config = dict(
    text_encoder_causal=False,
    text_encoder_layers=6,
    text_encoder_norm='layernorm',
    text_encoder_bias='qkv',
    text_encoder_positions='rope',
    max_grad_norm=0.5,
    weight_decay=0.2,
)
Rows from block 2 of the image encoder of a small contrastive image-text model, named by matrix and row number. Rows with one number belong to one neuron. Each number is 500 + 40 x the weight over its row's rms, rounded and kept within 0 to 999. All counts start at 0. Numbers have three digits each.
After each neuron's rows are labels from the 100 images, of 14848, where the neuron reaches its highest value: "responds to" is what is common among them; "lies over" is the class under the peak. Only what is clearly more common there than usual is listed. The data: larger renderings of crowded toy scenes.
# fc1: MLP up (encoder.blocks.2.mlp.fc1.weight, 640x160), inputs 0-159
# fc2: MLP down (encoder.blocks.2.mlp.fc2.weight, 160x640, transposed), outputs 0-159

fc1.197:464488474499577519480486535502576489472499499593503480469513440478502504579540561488505443529478479487477475511487421495456482525487582479527521494441437440483524462460549478485533468452531508467544490502523559565491510525426480453481418497540480520549454479529457502526522553566488453527549387499507510518553471508508587513504519506489513600521466584497501472443548456535449485536525558445510451490482506501608521416533495461489555528555468550541544445496521533545489547526485473
fc2.197:565498453495571602422470506501519449480528470560512521487473484508491445393454500564491497450524487532416478458512515474465520561518513513477459558461506496533433473510439496469479503491518491521545516540516507550509498524531387519542579526569566482565503462510515516423500540519492440528438566515509460440553520569485490508459524502509486488531560501502540432498530442489491434476515473496420578487466586460494532471548465499463548528514478503500409484533479497508461540498561461
responds to: orange object; barrel; its colour: orange
lies over: barrel

fc1.544:475565479446518531554530490538432481468510482578507473561530462567476442547539537405476518487480512516493451463499559511563521525532449519482473524486556469526621469519458495515417471549510576539531500487464512550457486578440503477413450485423487539554500536558428465463508454529516488519509502528534480401553532479523515516482511526512498410481480507515491531542595508454497461461470533452526489502511503490580497546521448525507523508475515530532503577538448473527435486521466532
fc2.544:425464556522491425428415516433539539499479523468558520489473487529544496456509517507572590504517447508434529515519585564459458545521499508484513540509460514474415463507574512496564470481546547447530471536464512489510493444542449497453541558547454416462460510535460471566486489564493516512456499506546526528561412434441443509484543488571439514526538522557521472488530443543481488469505514500536531490479548468482457492552456496561492566488505485527572474479539521481516519442473493
responds to: purple object; barrel; its colour: purple
lies over: barrel

fc1.492:551548457541466464449445508467506507476472510513483487482458558534537452475519427471478560463461463479517515512437482507543569518510540515489498548498494527561416498520521500550544534502444487483435478513528503510515387491488466491653510522497578516543541456403482534531458621602496494588540476515490481532501553504505497446472509527463417491504435540435494479421529536474497500464425516486494493528484505478506493523529466492469482508580512519474542500549445530464514517481505505
fc2.492:482530488509499474545504539589495494567527505459539453522574471509494462454564553518521468433503539462404505476454409500558531573512535488432490556570512564494421483421514509492429531541529580437470472609508523486501504459505464488537471530474490445514493519494517505522452509504479477520538458522423499517524444569518560505508454447504465509474431468482493510569505541583481509539462501472467500450465505500546467445454547535507428535430499445522516504473528512513567487552494471
responds to: flower
lies over: flower

fc1.615:478424507471530517579558561514534480523523463440491445468532547553419412522516469484450493486530457515509452488536516578514513597506506436536536575501546525505469535526519527482473498409384442499489498459520549431529550410499497502489469503494477474502469518489517522460492495462446481502476529458534434463529513504495493509587497497504516489447464554521523598547515548447507507469377522484504491480570484513522465543469477487484461487441521532419524535497528515508479580521514467
fc2.615:475450603440479543476472454498530414597595487507534524494522485515458478506546501529512557424503528466479462556498494584487479487427515528582549499500508509495536528525563495506510461421535488510512497531528474576528480522435503542443438438449502446471506497524451522545478467537516489468450546453495463498546503551530439575534458566461500521503536513550432476545462505509484508526459495460548516508537543538540581452526437516478493496437486507542457481530460452442455437449506534
responds to: pine; candle
lies over: candle; pine

fc1.463:579490499545443453536498535507431476434577486491495488461471512496565500502480401524439491457521519489467462462459494475402548485517515477442477423517463528510505532526580459575526482578546548473550552500501478556473481499557533472510528486513576481521492451486508522479518539473502521484485581469488523497553537523529465569498514503532471554530520493528457519476505506545515525425544423558557499474457599540521565438534504461434474516470621469492576475498477478516521479506490463
fc2.463:489486541443513484429465470466550479530437490523547434503447457499487483528583590531550450522504488538544545495565522543582504550531483521519501557449625467459500519479455476464487492474472491554551505538550535479510498429490513555512523524461498514504473503485476441488508467425496487488472478592499524519439455485471581473471461497458575466497514518414559524496478544437441494582485529506469471463526423434531505493508537510495511442551420554528416502492549503488508545502512522
responds to: barrel; largest object: barrel
lies over: barrel

fc1.230:453478492429436464501479433541583392502453588480467493434503468505560461482500489438510521528509492517473480495409582535541456471445539475477466498477501571524557531485513521478504450521481448535529520515490563499411462569478483456458531522570480498412484514450493509500559491523410474481559499512526511506490502449538480486507471514509473546492589534459497500521564428499613474470487494520500507537526502528524531547538461518503514616494520483527548500414490530470508469519511474
fc2.230:499519506531554537499539562471488537514461506481508556489478594519506549505513536530510477535433416385499496525520408488583543443486455576498534549489516473545499506565559557454567440477444421473466496553517453518487476442557458525471472504509492522525540468505477435522486514504446526597482481449500519464498491513441567460489581459542560509468446503533501521480488504555501469511471429471442478449495513483463447522546447491491579438489539498517437494530481500499529463551509447
responds to: arch; barrel
lies over: barrel

fc1.219:505467491431498527577530506530506425544468540579519520526577540545469465486490538424519537501564553504506448505435586512497477493568517458444462485506411476542578473467500484526496393579528447524514558456516500555457543472427523539457531501458477482487506519496501477450503496494436427478505511583511484513504469524527554482488478508526473458437499497527475476541494387536569486507511503476552453472508499548584505538479563516481497558505496523569543465504512457467429479462504532
fc2.219:523502548576532543475445480504515531485455457518593576497486570474462539447508471527504523512499458512491494455500465499541540556527429495493526623487486449525452459547526431472514456551502518494491498586509383536477513433537405494505484525477504458495526439556521504468409513515456546507515458509513509472539517479473479444499541408531486587473472495487497550532490514467533499443460478476546514477450584523476492492519489463496489451502449514531435509534507496610566536463506525
responds to: barrel; largest object: barrel
lies over: barrel

fc1.331:508510535495489466450507542490512511496479546581433495475501535508469519493487464461500499488492491479542468549488414550497489458446493587446459507483489482583511571529397453483397488424506486518471419564437478518441526464506446464563498553502504462523488516564449509530467560555593517511528487569546554501511547510460449516498474416469495551483458506467458580532562458463505506500547517457519491465475511524429507511486501435515447470482573508475522527461482575495538454490496562
fc2.331:412556460504496490549528482501510496571493522526528472514560437500519508577590553509486428521485476490457476503488572492463518537542521417519517518468486536465501477423448523566464539462442575431537472525491576476431503448537466440527468517491506512469467473492451454468502541531448435437422479490540555486524506517507525545550520487523528565523524540519493527487466550522498477446465490458613556516539469458427572448465520543467543525468527471464571457496464481501507545535471468
responds to: snowman
lies over: snowman

fc1.398:515497473475487461547566491536458476472476578393477498472391479484502514459489534554478518534514503507551491540504539498524552522518497457515477510566491540500531509529564450511510467540402500438527470475544462488565453452489529507553490535474589556471527537502562461491561453492490564471479532430411519522487478474505523472558478474507439514536506496509462515465548545438549513489409521481485415468494555490488437515478546544499395437480462512596434467474487507473528531496522503
fc2.398:464453540510555574433505539452520465577484475506491482509531461537478498564591489493466570563375533547470514496472492516514426477454475535600445523474486516456482488508500521467499496519533546577490508511552490504524489550478472474479490410489472472556498551523460474536517517484520444437465438439507466532565529475498458550444466544468517487486489575548475377503533466480466483468455531470512498531478481532468536454517555491607532537455510522531461470558499501487498445518519552
responds to: candle; rocket
lies over: candle

fc1.460:470508482516616489435515477558516437504439559544482497482519430500527486542422448535512544529487517487524544493551467526483509532491402522534513489581443556561560486493550464503472447531591531522464468506438457488492552565501474435480483490483544557503494502483510503514514523532575499446555471558538402454562485482492498461456520484453474482511437534440470525519467431484526508514411497479493478556476478502436526519497493539489496465541520497563557505501500548458490561396511461
fc2.460:586498537507554520512503461447476511490523505450560529467497478518443470512560509554457490562417520481471492544550508557430502540510516446484440499440428505461563560527440531529509522478484561566455521481506484513475520531502541498585545470564463526503459498572488447496520468490440443414458474443506526510521533533456452564460453553425474448461465529521549434514493472473567502487483506564486555588538545479459515523484537438499550436489495561488443464517507495508545542528542475
responds to: candle; rocket
lies over: candle

fc1.516:547513539498461537497459494421484496442385439629485520454514589488536537483520477480523515508512546479497451517472473513505475544522510494473535491464498511480484496502503507506530535613517454511524477519478469494452516528577522509480502523491559505619511471509501478498480558607541463522452524481516409584544479464521508500496493463493477496489475485414526481504538458511586512518443511535471537467488520525412433536533495463498471424505502495443491543466507587477485443471459420
fc2.516:511508546506503523616537598522458470542529469477563455494543464431529507516572502457541429497555500486494525495461451480508530485505485530497513556564506503517475554481494583461501476480436557517506485564478525492522454466486486490518430484441497433432489520481472541509475503468424549479539458477466529496520410550497504480520483467556538582452428448493524555612522494447438479526476526492511504478480526415516518371464562545494461506450499517536520482488510466539508478503532468
responds to: flower
lies over: flower